config.yaml
model: "image classifier"
horizontal_flip: false
beta1: 0.9
ema_decay: 0.995
Rows from block 5 of a small image classifier, named by matrix and row number. Rows with one number belong to one neuron. Each number is 128 + 32 x the weight over its row's rms, rounded and kept within 0 to 255. All counts start at 0. Numbers have three digits each. After the name is the row's rms in percent of the matrix's.
After each neuron's rows are labels from the 100 images, of 14848, where the neuron reaches its highest value: "strongest on" is what is common among them. Only what is clearly more common there than usual is listed. The data: rendered made-up planets. In brackets: how many of the 100, against the usual share in percent.
# fc1: MLP up (model.blocks.5.mlp.fc1.weight, 640x160), inputs 0-159
# fc2: MLP down (model.blocks.5.mlp.fc2.weight, 160x640, transposed), outputs 0-159

fc1.275 105:072103202102072065129143112128121118094103097096099139158128137195103191156163116108170139164159146132165212132067140093159130104083131142121148090125121127100131159150138091133169139090162082136100153166126112088090121060111138124121100126179122182133148132122142127063128120112137061074140089099211140171106085119152103104110094139141171126137140062139066126084115163164164096131134118099094128178127168106130098152124082162144102185139183136131105151123120142088096114059144175
fc2.275 120:133115126118107150163131081103143097150110126117159135166126195137090140189114183156159088090139092122125120125126165144121083106136120126144127078072109141061159152131156093123127086084122136121087170104117140133108087103196182159154099150141061161110147151122134141157173120095120178176084115095167132159178136148126152182147119121160095117162161137108164120057114093210077092162113117118142079176203065097095153177114099110153154117134164105044151095111106088125058119116118114
strongest on: rings (89 vs 33.7); cracked ice world (42 vs 14.1); cratered rock (36 vs 14.1)

fc1.225 132:117119166124164127106113142183146149188134107116094077149125054128126124203114158178132083139090135081076137117074155090141156122161130086129110094147063179098080079141138209124123111106127148057105154093101128112098157164122127153096115125103103121092176165119122115112090099065186118163153084071182148142140173149165154144174121090203071165063131152110112171127094134116139161117132103107090180111113106136093136134092100109112172132108149108093125157163114118176165163082137151
fc2.225 133:141158160105165110174118165152140116140130142128121108114156172142083097173159150059070170108149126113125120147099159078038135117100206075114144080069067158158161119170096107061109148108120124086155081123149142097134150138112162156061200126147113166132174128084166187166118100160204123156137114101134124102113172145134141167126120132130150120144117087121082111109158134159102050155108111145107138205097159162118120120145186101148088091119150099125191109138147126120138104099173142
strongest on: rings (100 vs 33.7); banded gas giant (40 vs 14.4); cratered rock (32 vs 14.1)

fc1.220 092:105155141106085117173185131062119164189071120081124136170156087171138117135090059144113128122147127121106077118137089167081157105163167100178168126143110111151140143088130118131204097172129078111124118127123154079173107117121103087173162103098092062120076097107070118147150125115119124138161110144105134079194130138093157201139146161105139141182149129185107222160143149148134166115126143107145187167108151138116112132177089156136142142115123079150157103094082126154130142151060094
fc2.220 093:132083172134078129129173174095102121090109176163121153133130137114085114143150118157164141139112191061143119131086170111143119151019132167121150201160125173113134161144162146186114109116074152106144107092167153107150138144117152128104136122151079198148070108120179103179126124056087124098149113179086135180130126115078199111157131103127147092065127111109145106146087136114095105103098126115162093158142078142173160064106143154124146100164129173104158087114094145150114142076113075
strongest on: glowing rim (95 vs 40.1); lava world (41 vs 14.7)

fc1.148 073:118197136164139111071136203089113056146159100176144138179120099165114115145100081114078101135141150160126120150129103150162097144171109109118143130088115170120116178119135156096098133160112123085126112111137087166112132183093124160137179156141142077120060082094160084118090088123135146101149088111146105122126142124137140184084124156092080099115223121081139163180101199159145095105125072072109144150143143182174033130158090112143123105101099130127166156117132172160101101140157141
fc2.148 080:132090123083137155126135144137098146125126123134116119124143137153101123133037117132183055106152043121113131108229107157159165094142058143100154144089111102098052145113134140165168118148166103110076112115076155090101119137172139138082140088112176121140156180134103131097094141133141093121123178147116105176106167155116096126134186108141074134116030115155138137099098159145108118171088168130164131155110170035166116179098120130083095156121112103122198107152099123140128097138130127
strongest on: rings (78 vs 33.7)

fc1.69 086:122159133104125114052152179138140161145137081157116119152141098086089127125154095094128133131118169178159133121126175167152083120106163150157110161147151109135181168102150135124147093095154099129146111166137046107133191128153153166180106088067164102103164096159165124097172141149106085218136150156137132165102134093150117074162140151076202165120166126152136182128126170149168164112171175097127120181127188136119071119099151117138131102120175115135175193144124152139079094128140209
fc2.69 083:143100138140051148228108152156112139136099094167124171128110101132155141130144138172080143128228142117179155108139118144176108183077035156136091157102158152089124112137059165118128134083090123119104070116110118146114129132100153118123134159170167146144112162153104159123170060089134107171142129181100109150103172098169185148136078139142138123129104115106104102078144146147111038108116143115121097141148110079128153178163126167086192158141104176109088143142104141124112123139142182
strongest on: cracked ice world (46 vs 14.1); cratered rock (35 vs 14.1)

fc1.212 110:100139091131107146179094118108196173136148163142192125106078133156125156100185130178131172190163125122133086187126123081108053095153182111177145136141116122118135138114103109135136178140143163087128164098185125200106126111118111171114098143078118169093074105165205175112150116159129140151101067116141134143095161125131140125109140182085198111093123081091155101116136181132100160132148124110157135114141097193103123147138122141165201144136135113147149110123164092225145082130146150
fc2.212 102:098108064177122102154133152092124115105124073143127149118088139101163156124077156106152111110100112108144146109109111171158183098094173109130085196105168121119099097109097148127151133125101090088115090193142116100101112069098143148143110163172155165102080097114105135123132075069137117144109126157181140133138144153165093148088133149111045140105117072146109156133138084107081104089165127107059154095191139071152138095076152133095138149075044129135107142172112076061120099092116064
strongest on: cracked ice world (54 vs 14.1); cloud-covered world (45 vs 14.5)

fc1.51 091:108133109149164126075153143103135105126079073165101132133103096139157118149082118164123121132133158190117166234095089144165155111191150154156122065119165094168148106168093132098116185134068129122159078102133094131124143149086094094152151104130076127106137133098167103120120138082134098115146086178115110166164086106136139118118159155074163144093132141125134188111141131043121164111117241079066133110116114143207146098107085121116103163143172128152107133111134168122119120147070146
fc2.51 103:157099135092138117165128120164140127124070162162144127160130208111119176122136079146158214061159135164145239115109098091150106075122121125200124159136183131112144162117112086150139151132173107128132117073103118145112132138136143079089149181132118117143127052136147124182152157083136131149077113144075155148228115177108118123085154130155117143122078175146113110152148137124152135163207186080124144110123156059139166147119101117142133168121138154129134134126151129162097187147128139
strongest on: ocean world (50 vs 14.4)

fc1.400 088:074095145187115147082147128123104112128136124167176150159105173095112158130048119114120132093069188125160176104105108125120156103092111093107178135157122057126179160104145111113127142156080158134158136163108085063191124127159124100089146113129061133048095163112122144124132109134137135106140125120111126131115142095140094151137178062178138146126149144125138098035161130115085138150110126138102118105112111074111146044131169183124161089051108123101116138123136128181063088120062143
fc2.400 088:156125175105123105068112190220140133107166119073143059191110168087119129184145108059098152152166121082150131119161132144189179188097167097148123139094132113156115064125131112120087135112121115122099150144157119112182166084132120183095130150089197126087067152100137144144103112140126101127105198123205137125168178081091107132108071126113129133167130122139150147114111096130154120128175114162117142122117120171122151127085155083156106098141107129154142132133182168131123145136097034
strongest on: rings (80 vs 33.7); banded gas giant (32 vs 14.4)

fc1.511 092:137146153137160092167206157089071177148138144132097120106134112152180151091105107098166104093137142156060117105181124149093074117131102149101125121153098167120186126106158064151162101123109122116136128154104089166179164106134120149080120095170104110125113141094133121170149096166169147138121092115111153161130194176103098149075121144119044120089064150161106140107158145187110098120152151151102136192077109161064154119122157076083114134120123088107106072172144181128140166143187186
fc2.511 096:094156137140096090103119137166154123159098142143158108088114157113092147134133099135110107170144105123151165126212068069122081123142119085113139116145088108155107140102085128173140064082146130135138157112177167071079084152102142044132133200101140103093117136188141117133148087130081162105119098136100112124110057089125106127147147133144051105127158136080156059119102138125118172133119107149104146155182109140174099144080100191153148075108085137167080163133178101115162143146113041
strongest on: cloud-covered world (39 vs 14.5)

fc1.504 080:168096141129115119103115157124030114150125182077193107168118117094086120101101148072133089113095138068121095145087108130148083135122121119115136119111141192088170117066116099087160167117097129115106069129158123074157154149132147125131151156155112069114094067111179104105131161154166169133117113096114149140118108098118182110142132134130141107151140196114124143118130152101173141137193133172122134135198091070156118094141214135062115113101125130143146111144227144112134048133164140
fc2.504 093:075109147183105103168159141116146158081158121153083119115131108130113200123165108129131155111131174135140140082125134141099119119086097125161120175182078111116131193128176186156182128170191129124179145111130121140123146132117164072125104091089160139115144118165138121065156120187045135120163103144151162138128107120159131136106145124139109080117139196127103173130092182174072132126115109154174173161065098084168172146115144131180075176160101146115124169178099129148147172125219152
strongest on: moons: three (52 vs 24.9)

fc1.370 110:130221131134152145160085094126190170126116098159123154135148100109144182156131093124128115098123140122148103156148083104126200118132092144162118198104081143151191163142145191162136128164146081150163122150119129110137122161110140155179130103166072097111184112139215139144096139162112122120122117112190104167148058116133164095097149157169124096132095145114103126076194168153157136159182116113133079082089123157156157127080094127102092162110162165131124048127113132088079096108188140
fc2.370 102:138141079127094131111129128090083150074090155092131140181142183120124099047105207155120195160147120119102216132130190079130143135123130144103118168139128142117074132066084119102115128109132131166105085120105145140118156110088171153132134113093186111079120078099112115127153090115098150112145055145139126075045132177143078162076145132148142113104165152125166134148104099088081163111138126138107172116125166104036093105089147143076131123154130137132107141181180113119127101104071113
strongest on: cracked ice world (43 vs 14.1); cratered rock (42 vs 14.1)

fc1.157 096:081178137111148148094113124116077158171078160071177091112111164096085113128155104128164067155106154120064117097139178167164088133159104124079177177173088155095122149134098148110070164140136130106133082074115147100189133203166146137111132100128150113141131111147183122137101195086133172090106069100124157149161186123103137142162146093169172107064153142142104128162108091123120205130135135143095167063118100150092126109072166120110143126133168132103119130165156097167119149086088110
fc2.157 099:143085117184127140162102167153152172072146154102122167147212117159121074147103155117104105117130083098157134092122116111047094138128123137124084136083061150110154094113136104139100151120162112118106153187166197098131122123170078136119118139092148181122137114121110150148106172212120091199097100085125186139111125119155110131130045100073144134142162165091132146122108165158115112154096117111188206147103129139098134135079124037119105118157127125141117203133126151144076142145099126
strongest on: rings (95 vs 33.7); cloud-covered world (48 vs 14.5)

fc1.183 084:167148110136151149103165140131138075149082126200165165137117158079113065108040149072125164126118093119172203144174092163103162125115114088075175135126117106091162091142115159123098113114112155119084130117105132142034098053135154101118140108117122167111137144147151074072127095141092113136172166117136152160157113125167107135086107122125155125146146110151073152135079120121116107191151170146123098125124197157114137156153162157138077121154091086133183118062157105091094166070168120
fc2.183 093:145108137081159118146128139147126086160130159101071148136077108133093203190114143086136111192129092115101139119082072154175082103115127122171100104172120158113117125105136122112108137094149142213178186134143111096183141169136111138105117141133135177088165143090105132097148161158075197097111051135104091121176100134140141170123087112171093138121174122075118088113175140089085179163165168103116125124150155186123114162111093096143134135138094182141110124139129115121172106105205201
strongest on: glowing rim (72 vs 40.1); cracked ice world (63 vs 14.1); full (60 vs 25.3); kind: ocean world (36 vs 14.4)

fc1.305 086:150118128091097109138126138093145127127123067160167118100140223101065142166135149134139131076138152150110084113177074130115070155053108095144152097174091053102134101122162154163131107142147083095173155123055155112119130118100142187137093159174130087105138115120149094073096151157138116053135121095152079113154125145099107143137120166062183118106119078170124109100131189131089113173150140113119095153151171146122153139135082140173092091200138121069073109117161151126153124111088147
fc2.305 090:113121111142136082156075111167137135090129131071120161155161086170151112100108121123149155106097135103157167079124145101126094129141104144166082110129166147125140171138198162055125139095132060163121033158137143077071071118147116113113100150095133129129127139100055181084137089158156110098113106125140088178118154126096156107144122061144078132126121092119096122111186052166162188125097082145103184137113105105160195122130101095147174102106147104148151120149160096157069165165154163
strongest on: polar caps (54 vs 26.6); banded gas giant (33 vs 14.4)

fc1.355 113:158129105170084141183090152103137122148070118120164144090139097115097180089189074120135165128124156146124172078164130104086127095160099187151167170145125148097144181083170117109137171069133171134041114104132164117106161110142070179150083154149137167115132080139117121128088192089156118143141114184124164135084149087159194126113145100139116095182165190152120144099136139162157134194127161179135121123144084102186113107128151098094180169131155102071130105144124115103155130114081166
fc2.355 109:109070173131090114189155120102134129137190138110108108139117124078158120133111210115152152072158154117127142172091135162135110093167079150124191114117138072173131216132183178105121151148172061114159124087111151111106116117170128112170159103068134111096083146073100151105154130105138112067168126113094160086138121153111126134075123118174073150089127127132100085107098056140140138146170135163133145110131150113088064104139203102160097125179162136135139170122145111131158171198119137
strongest on: polar caps (91 vs 26.6); desert world (38 vs 13.8)

fc1.9 124:133117162175143103155198115130084170136111137119103081146123148141176104088168134137118109175126148114119167108099102164151147097112074081127169056117138155103117160093122112145108178118116135105150198126093133099129156080139094116075128144110135051147065148165120099174102189135119122185097124161090154123126141118054163152199066080190107149149103111163074132148075148096118111147128137140115163192109116088145071110152126164106117088118114167109083154146058165165143142172090125
fc2.9 104:092110102136112121148075113097141158188127167142131102151186130138113130185111106120223108172146152171188138134135103117105191157125108152100116084148129138125140083112120138120169165139099101134138111121165103158121118110155205174048134127068139168103123102132117180153165119108143120157091112159187159163061133147151131142140172135112110130095171116077140094143156099131074098071118114145121164149142081121134166074137121118141140098045076075153137113099083090066138190110143062
strongest on: cracked ice world (72 vs 14.1)

fc1.239 083:153163086154145109042116145115117163175084120090198163144112089132071102109114117110160129168117138196138114114138126196109178136113147073121067116175137090120123163144112167111107081174168120153111152122109099093132108131118118177113121138095169090119067155136130118132100104143125182172123089124106073119188136151128153068171149051167144093090137140119140193139128094071146164121107098145156114155131159168090161101145082107118041084124104171115087100165082148120141158090158132
fc2.239 087:116110098154108123121106113120160171165148160152071109128110191109171126130046113195123170110157093081111150111069157146143099111159115112130117123071115131156100111137159118110160070105142162055066127185117137144097124150163151093086170090120074102178183109155117195094133134129141095116109120120144159113141126113184146170107111167126182123202175174117188112125164092162113097128125164113154124129161134070119094089143171161098109161113142065089163132081156140064095086137100152
strongest on: ocean world (46 vs 14.4); banded gas giant (44 vs 14.4)

fc1.461 085:134147161097170194119149117135102087136145095106172104135090165143122140132115107130102130081113161122139142173105150134177081082145086129095059123081095099150128114099092178189108147142117112121137128192118111129103138053084113148127095138144131106121126172171160142125135122075119109146158187088086142195102128134188098145110151140167033183067134112185125143124102137127142102160168134122088130140105158097108182156143093126063133128123038051104149088134107111158080146110178153
fc2.461 090:118172106119168123130102130150133187092103141148172107144107134093105136189204130091038127133143154077163150127111082145137157078160176113159183156059129137088132141124131130135094130109134135138099093131106131094120081121169109129138116120143181175097126107113165152091143195198109118112180151090057077135144089157100115135106109111112147145108121137054138088137056098105127155138103172178124111220108109075098126165077105124164107184124101110096110145147157135136080092171098148
strongest on: glowing rim (70 vs 40.1); cloud-covered world (55 vs 14.5)

fc1.217 097:092081163119130168124094046123153154141180154110178082122165131132100144092166158149092087129128083105086179158109152121154099145131146122163156196099178105046136121116145143104069146143134112163129175054105120131135119095151162144098149145108152129087130124161090137173139105110121079114135061121086039151163086153189112135209110167110167183124122105070124185132134129119127146152092113102140126105159117065109101081160146133092142138112134135171134118168148169148146161155096070
fc2.217 100:137209060111180146150126140183135131145098146124129136140112081133208143045171128064128093155148105174170103149123099105153170103124061128110157156104159136121169084165102119196145119131102095093128088164073123160143060164124100096169127121156067179168145133157093116122148091134122179127137157122153103102071136128115125156126132087135180122113084145108099044113130090163102143120165148148147125173119123122122103141089170079181133178069117141141095147088136167136098114090160123
strongest on: glowing rim (77 vs 40.1); banded gas giant (49 vs 14.4)

fc1.289 077:107134094129121111126128065182121089087160134116179047090111160116111121128145117102154096107146125156133161089086173119132085155166106138109122179163100144103164167119175152130163121160098112130135150161109110187188107077166128142106159122094150096077143150181134166133120138113191128083137080088147125112141176113084153130098079159107041038124152144143108147166132092134154140137157075076097097151115149120071182118124162103184157141136092125100154100069178143098091152122153199
fc2.289 095:144062174130188148121172132093158122121113117148151063113054143107134146110195110131165122155132173140148107165142094138123137049152128152200081147149147165125141062099174152183099151111078145106118169096137123119111097148125161094079131132104123124163205196124126134161112118146156146154096109159142090175133074144092147117102154123172067170086133122130151128138168173170077091128185145096131095121103140089173125148147098129159160142145069135106107183143199107170128127136114184
strongest on: polar caps (80 vs 26.6); lava world (61 vs 14.7)

fc1.272 092:126160164075124052096162166079151139002134102150138138110184135148125147161127134090189108118131157120133095163113093137135063096152097125158152162125127101104138103091141167111092136160190162127123157121079135145120156139127126108108120103084132170147139179100153143138201076114101122123109164155106100188106112133099146136163209116184125102095162096179133090176126116115175180120130110106123077125126183125124068084160135076149137125136133115114130126118154148129080155203063103
fc2.272 105:195167133109102088167176109183129158095091153118127107090144099152153110168159152128110140101139136141190172184145112083097093056137138083160107157110068104125141119133123194152138165103113150107080116128172085155168161144114082114104123165191145151054148110131165095115085141129138152101074112170123111127130118151125154112105128091115110150100070208118198142109166125112135151179107117143156118119151157135108171141145079159162140123091152145054113186124127109185206133113069155
strongest on: ocean world (99 vs 14.4)

fc1.170 101:121189134127152134110109130187103126112114157159139122112184125156162156228073067122120111104154160061111126191083124143176115142158112062191196077132118138100123178111177141099141148122132100093129126131086121099137147128182124153123074139154084085157150112086176102156123162101191122131148131160131145210104188148096119136102136148153083138058129134110168116158132133107180162119154129123103089069159126124116139078089067119080137142118200120102143120116147107127081110148107128
fc2.170 106:129138174106149126159138062116088182075151139136155107143117150102101132161145183126118097117161068170110151107168192103044157126110157162119082142112098049134143089112114150167092197103104115116125086111132113141129132073090142120084100139173177168083121131091131167134123197160161190110102143075148150126141087086100129095129118105149086155166098145082142149129149092133093079102099078168136144144189159094103080131115155132185103206135118107154132120135127161102140184075150133
strongest on: polar caps (71 vs 26.6); desert world (39 vs 13.8)

fc1.475 118:142133106170148082153145167078145157157096130172156129141170084101111098095142130122115151155168064143107129075080149151174138141148115149113123104180098087138116152074157117096194135174148072154161143127146157114155145114155095114108141123158195106187141127073122176107101097093140140165173112097141131121128160140138130164114103129114142122129066174061098063120141107143203105159103191117091153100151135122142161091136115147188133156143101077093105082146183094081157050125048147
fc2.475 117:139150125069134137134154084178193135070139049096097139160097142181110137132108098133107108116090132135088126139113161153124168130130146136187130211120162111172164148175147091103101198137083159119141150128133169113094214114099118140144048124140110121100158053102118090123128170118153127103174150156149101163053090154083131114088140164159150169116077167082128178120139093150056103145093135094127143116097144160151108135108168098155111138129102148125136105135077073103125076173158134
strongest on: banded gas giant (96 vs 14.4)

fc1.78 097:128174099101081148110091107150112163127153112190122121100147137126130128075143167107158090099093128111137147105117192104119113160108133126124156119082166097143102109137066110118137133124128087144136142154141095220070168136057107107157144173193105147129104091127106121113150080061126073121131163137157120068114067073145112102065113139197137109172076114130120105188103169098129110108186148099158145203112166124107130136137141154090046137151112148124137103139078194113137090082149086
fc2.78 099:113102108155135092144135147165093108146156138156148111117187072139100143132166129082102144113122086114170157148167071139102184149144115133173113094109128204147149058122107083107116142154138152121115075050121105197200124189155119131101127103099127165150095136119119159135123197167136124125062088125149122063177170150143145183111147136207098117142172078167098160164168139154167090157122140056132160095137143176206164129122157112145114130097157096070106138102142137111124147143123114
strongest on: rings (77 vs 33.7)

fc1.619 085:090162150152078112113184139109109160165125146163128156106166138106176088094117153100129132186038209164115084118145100189157102142163124189160115080120152113135103122185133106126112184124125108085157113149136115140120156179127122143113181080055101203133189126139089172166094159099120131148106148135120075097152165051094124134145100105118130135133176158086133108124107139089124089125144192121107116111170076143130137115085134143171130188092092123108069138093157081146117161101091110
fc2.619 087:128116110050162147109085118076164141113167126137094115100120122094140069180101098172128102099170123120158110163117079150076138121140122121132138180187147173118158169062100199090152089134104116087156076140133165086092127107167147116135138131181143094091070111098149121150164067130155074111155147104116102154056121200074155135206134084153123121121074089189115183112189116147130113187095153197142132116142120157137133153166148135127153087112102139093137128117137105145117125163130152
strongest on: ocean world (58 vs 14.4); banded gas giant (41 vs 14.4)

fc1.76 090:177172125136147080092145109083145145113175114143122134076124085138159135120129126075102158154100134182113100101107118097127111114138081130070141076113046106097131146178119075161115177155052112090156109127089108102098101090112182130120133131123063121180165142048151168194118158122146130083092102173078099109174148103174161149148111100107132088140080086135145154087115125127115118155098181133158148130170162163194089133182156127089148104150131105163175102119150063141163139175116151
fc2.76 091:134160120184119182195193127161161057111092102140087189093160092135079190135150088129139146088154160150130117149106093148123161061130127124095118112144167147174145120153177081120139140067162173123170116191144111147150122105150174149147135092187144147130124064112148088086155125126109116199119099083165117155143107109076160093092165158144108124128106138157176136155198113106107104159127137077122127117185127130088169079107115183168116121140187157101184135182163116130094115128117131
strongest on: banded gas giant (53 vs 14.4); ocean world (35 vs 14.4)

fc1.632 091:129138135107117143123109095099120169207136148111145116084122152096157127080104103130083168165170148182123133139118091149122119112052131147139146117133182116108099149117135096086091119107130150090125146103146095135180103145194195121125144099114140126127118123128078139080136132209127093168122138070163162134151139188124060175114149097144134078106150113041131088156123082090097176112120116121098176135072149090175136116184217130087167113139145132124114169079184192082090123124118159
fc2.632 084:175169128178105133199150112130120048081164167110141144087142169149129206096106079141117131133115141112127093105107102103086053142179107160015090140145133065122175156101080143143116101180113139170111112105136104105117100131136096082130156124156101169143085181157122098203133117127107095150135093150153123128083147090201147144079083106126165082153142113077196152136142087167165130150152121135092106140124092143187189102133139129135143125117137114089144117160148138111146151147123100
strongest on: glowing rim (81 vs 40.1); cratered rock (57 vs 14.1)

fc1.90 094:101105134095133094153150130051112071111117189171122159130201114134098127126134149134098126084118152100095099100136126131139101175114103120082080158148204170138103147113132148095046104117110182154094180133149144128126154096152150166117142127059131067083037157172110102115144114133135154149132129163106193136110128078151141086150139140119106080126181197092192159144158135066141141132170136088144168135134149103177184142166128127138144155137134117132152139143126139132136038089129193
fc2.90 094:192122140114126076177178157099112123160110063088077190089116124127177104135139052137162121101094170161072137166082106159112127104146088160118139154152117103110153118079113143093203156124133119129184124099137145170136062152125128082150148066118125075073176128139151154115109140139171135083090155115146121202153132119139095135097093126119171106122120107157130153130101144146152112180070093181143118123117117140106161155099177148068103100145097160126172143115161034127105158145150063
strongest on: moons: three (69 vs 24.9)

fc1.320 107:121166123121113119153100135093173131156156071090130156130133161161096127105147112118116145144088136043105110126134088129086092060079147136112128148127130114104201160139121083069119157089084130089134122140126101120132164157152088218121178172119149166143124123115099081178196094188184072069165127146112085064161135078155118127119150178104078116180131158123140118146103174110127075150100163145188133160097137154155145160156105148091119120149120113131147131154171109193190070141135132
fc2.320 112:108125117106169086095172106119098098100141088164126129066135161140147176136175123136124117104098169066184071094160191145147215125139090099133096093160103076140060130096184110117164074129099103126132101105182169102160108129159151115115129133153139184108119113060141116133087129126140148157161132136157115206141098122083139096138130120128068121057133161121107156165125146120117121076164069101148119140154167151111130206116119093077158140154119100073114039104166125119118151099108139
strongest on: moons: three (50 vs 24.9)

fc1.49 129:127198054096084150153134114120165122106094117125143102167152132086131146115168073187145142161140122052164136141123093051110087136108140142192164137158120125041126222077137097080099134163127149125110153104141160103152134117144167150146145115132162104166119139121112092140074132139174115142170112104141122116080132154150151124116091061149130078154134201103134105195129146153106140089114095106156172100152086146118143100107135112086114130094077096145146140137074073113137176071194138
fc2.49 118:151094153163140155124111077099106094134111138123054109147156095151121093140144202065193121099124128143117094094102131158156079138168118218158098108182144146121149070114140141141170164158123098102107093137143157114089058165123103107124125183112157135089127120172131140137112169152127218182065120117057142074161112181077150108127107141113128149157122126128119128106209140130153170138097160112081165154116102125084114111105158150151164100107172132099075148096189135129148132191104136
strongest on: polar caps (85 vs 26.6); desert world (49 vs 13.8)

fc1.115 104:109155145142132170136139114169137115110136040104124139080163164137225086103119102096140091141128194138136143112142112114152124122135158177147138146118187158155126155170123108165157145118110061084153105064096082130059128153083095126154133105103133061106120093106154106114154140087105100132118074096074071164113109114120107113110100187094147122090154085123136098168170118132078102162221188088095130140131151094139079143157155102067157141081144141118104121161134142155154134068176141
fc2.115 099:159107145164105102150129103068110138119154092094150138105129118070149109117074134118173183129159099123119133133090153092064050077133154114174105078096087190126158156123121107068165181164125209139149165179110109112179144090169128151089169135200104090155124159117156145163081148098140100113130189124061164092090123149163074140127142110120146163097081133125130168146094104113163093112109121090086142131184179137142121108092091141114106117153121166159167108094129169128140142201089137
strongest on: rings (63 vs 33.7); cracked ice world (38 vs 14.1)

fc1.415 107:147112131139127078133150106164153190151145111097096140109114134119134118099116128142081077136131152131080088135123118151115127189145097135093182084069086076149091156189085161144106188149118135129146130115060156113140067144155172086144074119131109108097101071106141151136137051077088160082138106166144135149104184134117086062135172096121143167066148131137104121137138183153049133191088059166138112135118175107123114149152159133125115131126119146193077069112138153152143128063119150
fc2.415 105:138129206172110098112114117120139164168142073152042122147136134127164088148158136159138162127083123094160113134198141083133167120151073126142162194107098142094151099135166136168104118141145097124120155143136131178139083112148134066107134127095151144192101151131126075114159106147182115162125191143074141064087131199110115102124173166115081100192121129131114116115122127135122073071101145071089162104121138196079130156131147137098131155103042131078168107163101120190134131137140154
strongest on: glowing rim (100 vs 40.1); lava world (65 vs 14.7); desert world (35 vs 13.8)

fc1.136 113:108148123139143188103139086130102124094124131158126088143144014137132161169147136133088122108151124122135158155137124211165083004109132174162148110049159157059164134115144140097104108110167136148097148153121134159099104109121126093126166151139124171079087119191146095141158108133164096066122113113134119105114124106118093122147097133139134127132133167139052116172113140163117124134189102162132126099087107095124108134158149129094154133072157045183100133167144144201128147085146160
fc2.136 100:160131122190143087127128176133131124190126092149114146163129149180160140115185061179104168132113102125187088095136140145133080104145111111133056096171152126158088164117109051139138155141122156113094135110136161130088164143172137126094133066151135159075069167140101105078146072112153185138175162200107140142105137074114102103176106122140071071089119127119155111164113132067141150091120122145116118151134128086113126088069134147164138145075148091111132124147226131089085124104134093
strongest on: banded gas giant (88 vs 14.4)

fc1.407 120:126146110220123076096144165116128102111143098105181136120129072160153147160123136163165136221067146175124109118119155183115153084129105114098179138119152131136151114112176073200139138138126132124097177107139106143156133127090141142115086188111146131119130174088112152147130179136103103097136185148156101120157078106061141162209113124153112130186086114100135144114131175089078131160126143172041163124090082124118151151166188136072134175077131116090163103176113130134097128131141137
fc2.407 091:154177195100113120161121154102064143131109194134121130160143094115125133109081130149158136177161154120085094152167138125129108152147146153101123204114158113099142196100126109128096138109135102169088047140139116175136088124169117123165177125141137143164111148113154113173132045094118140155101068130202174193103088171128103165087148137134132114124139099120109082147173123132162147063128142158118095117132112049116128128147116094137182111108078113179118170164122048095188128108073144
strongest on: cracked ice world (54 vs 14.1); cratered rock (35 vs 14.1)

fc1.566 098:153182117141134122123089126174119109173066169100106123100155077086129077052158146102136114076117210092154127113121121094205112065168121139123125074128153147128137173145149107145108024088141114115116188117125154139147123162107093138104090168103092199147140131157148197203128117107121120161152116156145124094152125109112154149135094113168173115155177127119137182185133109138096062136144113196134147175137167137147152118150146127156147167110093109150128087142129202114093164109136127
fc2.566 107:150123148054114131118100165113114148145175146129127134128129196174107111136139128176139138178158099129172168139129138109150109092124137147105165117157134140145092118194197194209143143137106184187151121128100134144178170138129122135186146140123162144153126121117139095130141105167149125187136199168103115118120051126143131036126101146122095131163146214166116140118159113101094190096119099156161153181153115139132150143161081078059162094141134107093183131129149147120164155151128207
strongest on: cloud-covered world (93 vs 14.5); full (58 vs 25.3)

fc1.315 137:158147118096063128130087165139140065116060158095047126093160141092148102120189095135103105096144183122121172089133170111163095131143112119127144131160095139157158148093164137182104097081138089124145102171091139074126114143136110079160120118189141145186161149108105088105115113111137121172163144130173070135175046119141136131132143155151102131114186182128162159156116118164140144140138114175138149119097174124136121090090167116110056147161215133086185100146120191142106129119192094
fc2.315 111:114197111070079135099095149086125107127155107142157128127131156080157149172084120098179158175110080140158185148091149091104094161102061159097148117092114077143061109128119164064081082115101091155201128105121107128156126137102125104226134117162190141097138076109097165159162124145128140054112168132114124124140155148134125083075148139147130197107143130193126113097132090142130163101129150167149176144132155107196142086129125124108117087090074113159096134112101150107102121145084128
strongest on: cracked ice world (56 vs 14.1); cloud-covered world (33 vs 14.5)

fc1.5 111:090137160127089137143169133138124144120104143109180149163151077136140105095083127104174136192170085105153169100103125185186096127164086098174152153110143165105136148121110177130125148156214062213182168143127109137148066175134124108140157169091192121182167084179149147106061118095145132157134174141087162167133106101106161172089135118108089097160161140087121157109096132131116069131125076087099134125138123127145133126185114134160173153133149144112164098151201118148128136173104158
fc2.5 103:098148125083156105115170139156134102122104072152102107185127148141102146131140100061156156091170144093124142122096099129107164166177161166182127149128131118135174127119124118079052126143108168111120131133083126113100137148090174138088096123134115126133111091033145121128122135099109104107157153186172067168114185126081144126111113178090114189155114114178118163094100144166072081173115137027138080127145123178147139168192148124159070111119123168199140127133120094112072092132127166
strongest on: polar caps (56 vs 26.6); banded gas giant (42 vs 14.4); desert world (36 vs 13.8)

fc1.443 072:098151136078078078091137159113154122075047102142075130087122105150156160123117106105078129153125125161097146131147145170145102152165102093084121130094155108135110142120118116127106125192086138182136082091146112084136091122081109138101141188195145111113106113098144159130151160123125149140100167108161139125194090087190154136123172108162103142183130120097085120082167190167110162115195075140111196125137178137063119157166160165090130143126131107135117124129113096076076104060186088
fc2.443 077:153104122150165126171138119155125161171096140103168098076148101130073104130135160092136126200052109112077173067151146123076169141076112172088136110128129168148122129120116142088161123123161050155152155088097130145163143125134153089139075104160148130198178075127062150117087112112152101139159123125134095088137118118137104158106113198087163138111113139126100156172165096111177124094104115152146046134126047129197155110163085114115097136088139140129104120123152170165154169183156088
strongest on: cracked ice world (71 vs 14.1)